Weights of a small sound classifier.
Model: norm layernorm, moe expert_choice, num experts 4, width 384.
Training: 19500 steps, batches of 192.
Rows from block 7 of a small sound classifier, named by matrix and row number. Rows with one number within an expert belong to one neuron, the router's apart. Each number is 128 + 32 x the weight over its row's rms, rounded and kept within 0 to 255. All counts start at 0. Numbers have three digits each.
Before each expert's rows are labels from the 100 clips, of 14976, where the router gives the expert most weight on average: "responds to" is what is common among them. Only what is clearly more common there than usual is listed. The data: melodies that start on their tonic, played by one synthesised instrument. In brackets: how many of the 100.
# router: router (model.blocks.7.mlp.router.weight, 4x384, trained with AdamW), inputs 0-76
# up: expert up (model.blocks.7.mlp.up, 4x384x384), inputs 0-76
# down: expert down (model.blocks.7.mlp.down, 4x384x384, transposed), outputs 0-76

# expert 2
responds to: tonic: G# (32)
router.2:136175155107101070056145089115084116096092123111160141119135104060099142102121109096073090102104139111127104158152182151183151200159129149210128174167160198199206177220128168140178166131115180174170150129141128142141125128176157145
up.0:107143166207096174142177122102077068136160126140092082138227088172171150219090154136165114125159106134120171106104134116149133150144076131063144154168075122121084124148098112090141171129100130131114094078149092096159127165110117140
down.0:163121138107122139117144094209135122112084091059132120136120081125082178164120088142163093165108185071199113129179153152073120112107142111085158112145163124095140139119107178106118144115157206182166093157204091134096084191147147065
up.1:087120143137180179110118151149111152164171086102135110105147104084105122153196154088078150129122164094111137179159159134115072127123171161096114161085177172144056138056149131075131120091156099077108091136112208195131138131072121110
down.1:147189129126150161141125123097097139170126139091110129166139127052148099158146119154104124134102120119091113093137164138160139202187092143123150115164151096119127167124124151142100150122146112151079138101112119130163081069177169162
up.2:062112116163177169094120078118160086119172092100135146146108139160118092125153116148121187123153115094136130140162074130088129116083159167054113122127129144154128100134126107110094120134156118082169119126134138149155111070101111095
down.2:160137145119134153078147136099113134071119122117117150103106097158165139093100117077192136109207177089093156162143047127145119150077087149137103110106136119128152099177103120146154112125174136156056143114111123140120141086189131144
up.3:196134157187086120139147185134115154083111165141132134156150067122176056130235139111127101098180078067150123145133110175105139116103084145124077157123132084158215130139127104085139145144131141180101088170103170108104162130133129112
down.3:155152133171119116086115146122146113184132110083163130156143131117144102168125163121127146125158061131109076120151108098098100154166057145181154137111111040033138158176104120142104104114175120127199133140085117081125103167155120107
up.4:119137124107091088107105160114155111134151152119102152152127086153134190112135156150118168061136106091161204126063126168173101124100126131070131146129175110149134122161168121096137131095169148107142144132142096152171127093095127072
down.4:148113126114121167134172112044096185121101041116109112135128065167154087138087114171135061111098123093115147070137118117135078163104114132160163159130137099087089118166104146087141160156075090152113136165114123137121126144154135067
up.5:137090131083139114105165086127147135094139133149066135129089144181082154080132105146178081125149053092138130118096165095192156151073165144102133125069091093115193123092149122142141132148134087164164139112120068169119135135166156149
down.5:176085068131122119155117114144118067160126123143158169120117154161159085080085119100160168153149125111131107123140146106136085135103130169115126172089104135096126131186112095103083126142104085068119113146141158126149132056118167185
up.6:129161110147114128062126072079135122095122119179104130095147143096108103227100152121109129171118203095130154119135092151144114089127173169118135092158130106088146148177122094168154132112110095161130186152157113127142087095136154133
down.6:103103111180121186102088176086103097104146132107122123146114111148109079119158147099168190081073153132147143119158150142126135117127143120117117113103185103115103176169134109174163172133120178154172167114125152128151117154139096097
up.7:187130142158094096151109153110140129051172124124066149129164161099084098129123104187154113091146133031213140135130106139072134163151107053117088146111128109127072110133086098123161155138138151123115134122078127081138117106130146085
down.7:075175087157162159155069147128113185156108149148075120092067093159115130099116152151110168170130178139087131097176116133187120095113156147097103170156117150075098184188128117124122127147064145111063116104144103113104140130122107172
up.8:081149160105089138174123137152114147111137158132138199067106136144137131088153112164079106137076100129133127122122184128149171129141079119162110078071130091146093120081084110092119123123167186060145122124146098072098130086113115128
down.8:097139124114150072135141102130106142140113079060147134079142097136162112063140174131112108133153108080152175175149165163130159151135082169110125105123132130163188089177110133107086110111094162103090072125130118073068144076107069156

# expert 0
responds to: the note D (90); tonic: D (74)
router.0:129107121130184153191099094147089117161144117127088119201170146148088121088146133156135106155127094139131167107107120108080128137108180095145116128052123107139063131087139117137139138148199126106109094121142100204136088144047185137
up.0:075142122159184135058154097145170097118178126054112153100112106138048110158140153105127109137149157125112103125076131091126154109111163138146155073142112132138137163084131146134077126129070159140147135145169112125121181118158128161
down.0:161155168119130099082094150096093154093177106141085147149135109109120089138125117162088166174140093116083094142142131096071128128105167150090126131069154102127156113153123156150144107130108098104119198178149134113116151129153138100
up.1:080150074121118190130086147120139157128108140137103119089077184160095087096127133162108155145148145117092167120102092104198115077134134128131102086106148118121116091156126157131182126128132100087163138179107109147081101107110072134
down.1:110183131131120104152186106159139143147095084168116109140082166118130104150074158120120130100136101103185138091097045136141139141125110137113097108130175196143116111116057110112138108113182139122090159124146145130154173123126121150
up.2:113148157199194147098092091132107143128144146088171092153122124191146135127105195122080168100139149186151102125177174059150166153118120066157074083183104092099123117095123112157155116165161165119162121119086107149072124086131139080
down.2:119132125088088113067147046131143116095076183200141151115088108113089186117150117179131092129118134077074079124187075154153116114066097138137068080109159158140191155145139113117178108114148177112194117168138116177114164112171145194
up.3:093150093029159144094124081125108144133115136166119133153122188190141130170104139129140128189086132195071177101107165143158125135061105134093118159123131148137112085164162119092184109114164117187105116183136151134130144113104156185
down.3:096067176086110163169130121140137147090137100150160138093094074146207144145169112052139138137165085076105103042159126174120130118097152137081147128148098102103132120090104151186128147153106079099136111130165088111178120104105132154
up.4:156115090110114141150132172117106189165193161129181142136113138108134148093141165130097123110171105114180080121166230153166096082121150216147149149144146113115077130132146069143101082159171184075156161141130073095160134166168141116
down.4:106173133117115122157060126108138161116146113105098139093172161074126094101148140093126127157146112131123141139103207194169115103168105114133142142096122135100127115153130110081162080152156093155144110086127108163118094121113202118
up.5:129102128126119105141080131226110133156166134184075123134136159117147127136137106038098074169145127117195101151158107168093113162205111166102148097188102127117092143095119178116128135105134131190110149119169233138126103139132119110
down.5:113065125158092132174109106107158127155182199101101127158168138157111118131130081115075070067079160103080118144111129150126107074128164084160133109063113086146127152147095124136155159131097134096092163139123145089109073072093144102
up.6:091126117101084105092110137096112047086160126135093125082132185144124110196147223143110162116138114127088081132155134100152144119130100117075103083123097110120141176068110166141029123076144109125123163102096143130148165081154098090
down.6:113109123129152123084179140102132050060110181169122094110131140134193123122138093115187142065104158136166106169162102128135103142136157249136102148158113092156142126139135134149110156168158150107150100103172128157141165140112142123
up.7:085117103106105162145110117107130122163142154143116167106075130129167123112124118172136125152101095141097099150159137137242141136101156098174140141136145105118138142183118159093109119150186160163146131099144168156169150136106086153
down.7:142160100090131140152157193107117105074099137095119158075153150137130149122162173144100049104133132118110100133182109111115181150095100062151110102164145084118146212112072128214155157156163077131155158023114178135134129105130143168
up.8:166079097110102115112166179162126130112100133088116070156127167113093128151089185178129107100118173151113092131137084104136175183067169100166161130112142125105181125120059103123154092127124112154167068153150154107109073163168086134
down.8:181124130155093081149166130105190174194180183144116140113150120065120096162098114124103148145163092131114221126142078098143169138131162068094163161123084158098107131125096114119144111153132127149128180108155068205062130142132139058

# expert 1
responds to: tonic: C# (31)
router.1:160129084136143084121116129134174148082156112196158140114137129208157171191135136155158164096148131095137131150158136153177148072135120134035110128104160154110123126124114146112109115100109099114110069143117146053113098075078039103
up.0:096121172142167141081116104174114112140143173146149130154143135136064109115111103161192126137136107167107110091118126148117127118198172132153125091086088102131082093113078126171127111142149193161094089135145152179070057144125190087
down.0:075109095139169099092117135129093104141175185173123173140126171136167153246107136091068158157121142123172169115146116094147117096136101047133108122131165168098179136146092164092114086137148101190124143118186149083150145141168122140
up.1:126134107111161135163080081188109152126128163087143108123141101152127134100138138124144127129141142136157121147179133159153133073162109154097167160151182118156149087174158196084128138130153117109110136158091104109109154158114169085
down.1:136135125181122070105158116130146162073129185116034116128128079141133158095141139077046124083114122119146115138157171118141129125151142135133107140122128112134160105104138141151159098102165103164085170201061103175090137107147119127
up.2:106120094103121133070092153107109131137139181133096094144131103107152182116169101175090060112067148117127102152132107111100179114101170169146147127111171168139207182125153124126111154115093123132131097104128203149116094153097160125
down.2:146081135132069160147117137204132170153141081150085096164132114107104086098095097156101095114183168159144145156124111146133151129025200125163159137136131147090143151119144156070128150118170142170131221133132135116121128131139093139
up.3:133095103096140116160105184121178169029088101110161072096168141118142153142102146110116142155092170107091103135101153091137102181136125113097117111096147164137096170137199100156161136143146125101127124140117139208151160153130115141
down.3:123124113142139150169135099119167117129113083165152131173128147124179119111034099070094155085168112141157082066103126093091058088145103158133153182159136094149116153132092116136141136100099133082107099124116089073049151129073119106
up.4:156091092140095131120102118099133102123116125176077160198148173142135155094102196121142133108161118089126085083084164140145134183107152176077073146140106140140090140135130133046185109175095090164070123159092164200164190134064126148
down.4:140154229101044134124097129116153132122142109165121169110084115133169156156092137126136114163086144085125073162166113114147147200156102126153125147149120173094169100102129172173125136137081129161133122139100156116117136136141128140
up.5:140125159123130118127090113142138133169128164105117058157059111159078103155179187143120111081147149167083123114129167135174133184159110160114124165101105137102195157104159159087165113144172113129106135133116125153136118131158163103
down.5:138108144066076125130159180101140127111114138149163169147147144151156128170113096175113085137151111101138149126168153139126146120112113167166134113156094091149084159143100113190175166136098164192126111106096151095180157086156068119
up.6:110109117090156130159135138128087154127169187132166172135189117148125152135120153111100117090074155099083120074147090122108118134103117109140082129084152132100097138170150102139140159156182156161116123118097152080160158181092183125
down.6:142163176140099171080136130049136104187124169102133112153186125114083111087106129196115148132109104164114112153134091155134133082124131077134121130142146140115159179127170143104118127166082099146131133142131135091083131121158080081
up.7:144122148099118128180116161093188130194161148124087155096105130097118122087133103088108111117132155142135096176169163157172168160096136173160138091145094052138139136168081066149122103094169067166105121127114108146110182121181142156
down.7:165150067091139158098126107148115097114110117136177120173178123136082117116102096172100110130143114126079115113108127112110122102176163161137175137168113099130074122116178176157118165135116086163178104050121102159116138089078061112
up.8:126159144120162116123156116143063183148130152099143122100106127094088184116109183168130128122144124158168124111112106189124126144095118155054095170118166059111126120151150106087119201121104171115158130099179172200131074149089128117
down.8:145185119037098125125109129158120130104147123127127185122146135157165161131115144109143069121112124104150109118221151126077163091092098162174155133168094168113145147113187115164106121098210083125115147151188191097135148190112130148

# expert 3
responds to: bass guitar-like (46); pink noise (25)
router.3:112079119169098207153152159122162097110113135145103084066091085110141066143122121100114151117155146133074104119145085112115079075093075093118124130158064087123155066111079136087108102116072098125130183121120146141149187127168134101
up.0:091111186166155114120154099134100139157148172139137041112121140161122139139193130162165145150049147124115107184139126051082107144163101137156169121164132098104112111135127127109133130102115147108078168151136126164186123119111132134
down.0:146123073142111155092173147099170136191126116138160158126119115117100127151122119100113134068131126131120111141073083157169126101118064098165125198173138165128118137146128101091096146091145136150102138082130127109181105114101141143
up.1:110110144102114115142126208153094146120187166094135064139119202110144105076121188090115135133185064167123150154094130133093125068183158195122134077099220091121124137109089149137141172140092091061145133126135096070108110150112119115
down.1:076122176137055075100145137175146152077121122045101155141100167151153085158095101085104119093116095074158120158157045146137101158087096151121121133165083120111132200093063122114176095123108145164087100091177118108149117174080146133
up.2:100103191153138151155119159176116107193028137144148126093089109136154116185096109104117217128163161107110105122071135164120042128109099116216138163161107119139108162170041136131157089196136116116133136128179134131111166097208153116
down.2:131149085074190138147093168100160174114104149095169128210117155131122099072152129133127114161105121128088130077090102114158098073157195187169062138102149083184131125106157135156135122141127078104131148159111122132160123171160095118
up.3:100168122161124123105151143101164125136141105095156159168082166122134099126100157163139146149181123079098156125136138091126148135130109138120198121139164092133144111167141084129121086101147062085115109174154119154131094046144124111
down.3:100156113079167092096120083157147186067139140176121145139111075105180107131103139095115154125130140088167140140153171111147130105098120193173100148172122104202131130174095154131122139120142134077135118151102104118175101135134138067
up.4:138238159147122119124109091138101128111129114093192122104125163138156086107100098141065172148101141187100120107098107137137072136080085019082123110176139115116074163177144188114077104131116125146085150122126112195111144143127121051
down.4:066130105071132173150123160152094161110109104131144052125134070168163090091119127113140117085147102115086085120206098100048113154110148181151131142117081126195185055144149127150063127118163052198093168163122129068116083148133116058
up.5:117144095128173088160193128126161114146151124141165147140151118204088138105152168061076159203108098124115110137151150181128114131179166146149088130113102141114124162156101113142097191107148148121134163156201196174098103134111096148
down.5:123116170158164201112108108152167105147152119120135140135114136149169106084099169131078155167131148089212159091061081106137125101138124099129092123181117078135080162126157110150106149181141112173121130153177139096157158107130156124
up.6:203120055148091114106166081120111123138116133125075124134119105098078186137151123147091119185098082135088145164113101130100124113176129133079165138133132102174103129127131145115116117103128159159126112149125101136131119105152132114
down.6:106099129061109154178153115172094053063119087144125187164115143124163129120173140112143130091191161061141133155136120178131098136131124071131147099125151128155204111076144111128153186195088068104103141104148130096140157129109113132
up.7:187160087125109151133078150111132097087128119144123114175177189124071160103166162121067122152132078107130119068122111108159126136104180120093140112205124162131111139154155164166167142175136161137137146068162131112123141173102131147
down.7:130124133106157180165115103147115141101152174133125129113063097101143142078112158133115154110143100107142204123063127187091114167136127076175130120093089153141125118158120128189123169077105180127114100142129147134193097071048110122
up.8:141120250141146117113161116111125123072108164148119075132101077166186132032142118122186122153170140117052123137112113116113118124102078078122138111113172102068120143112127153126148185038128167145096129145095138154082124154136102173
down.8:080115145170098143079151155088111121151129077164145103105143096097144127117107122112127124036132114119124123154140114117145093173112154170128111221107055098146119194167093103140090185110152067099159118164124113150132122078142133183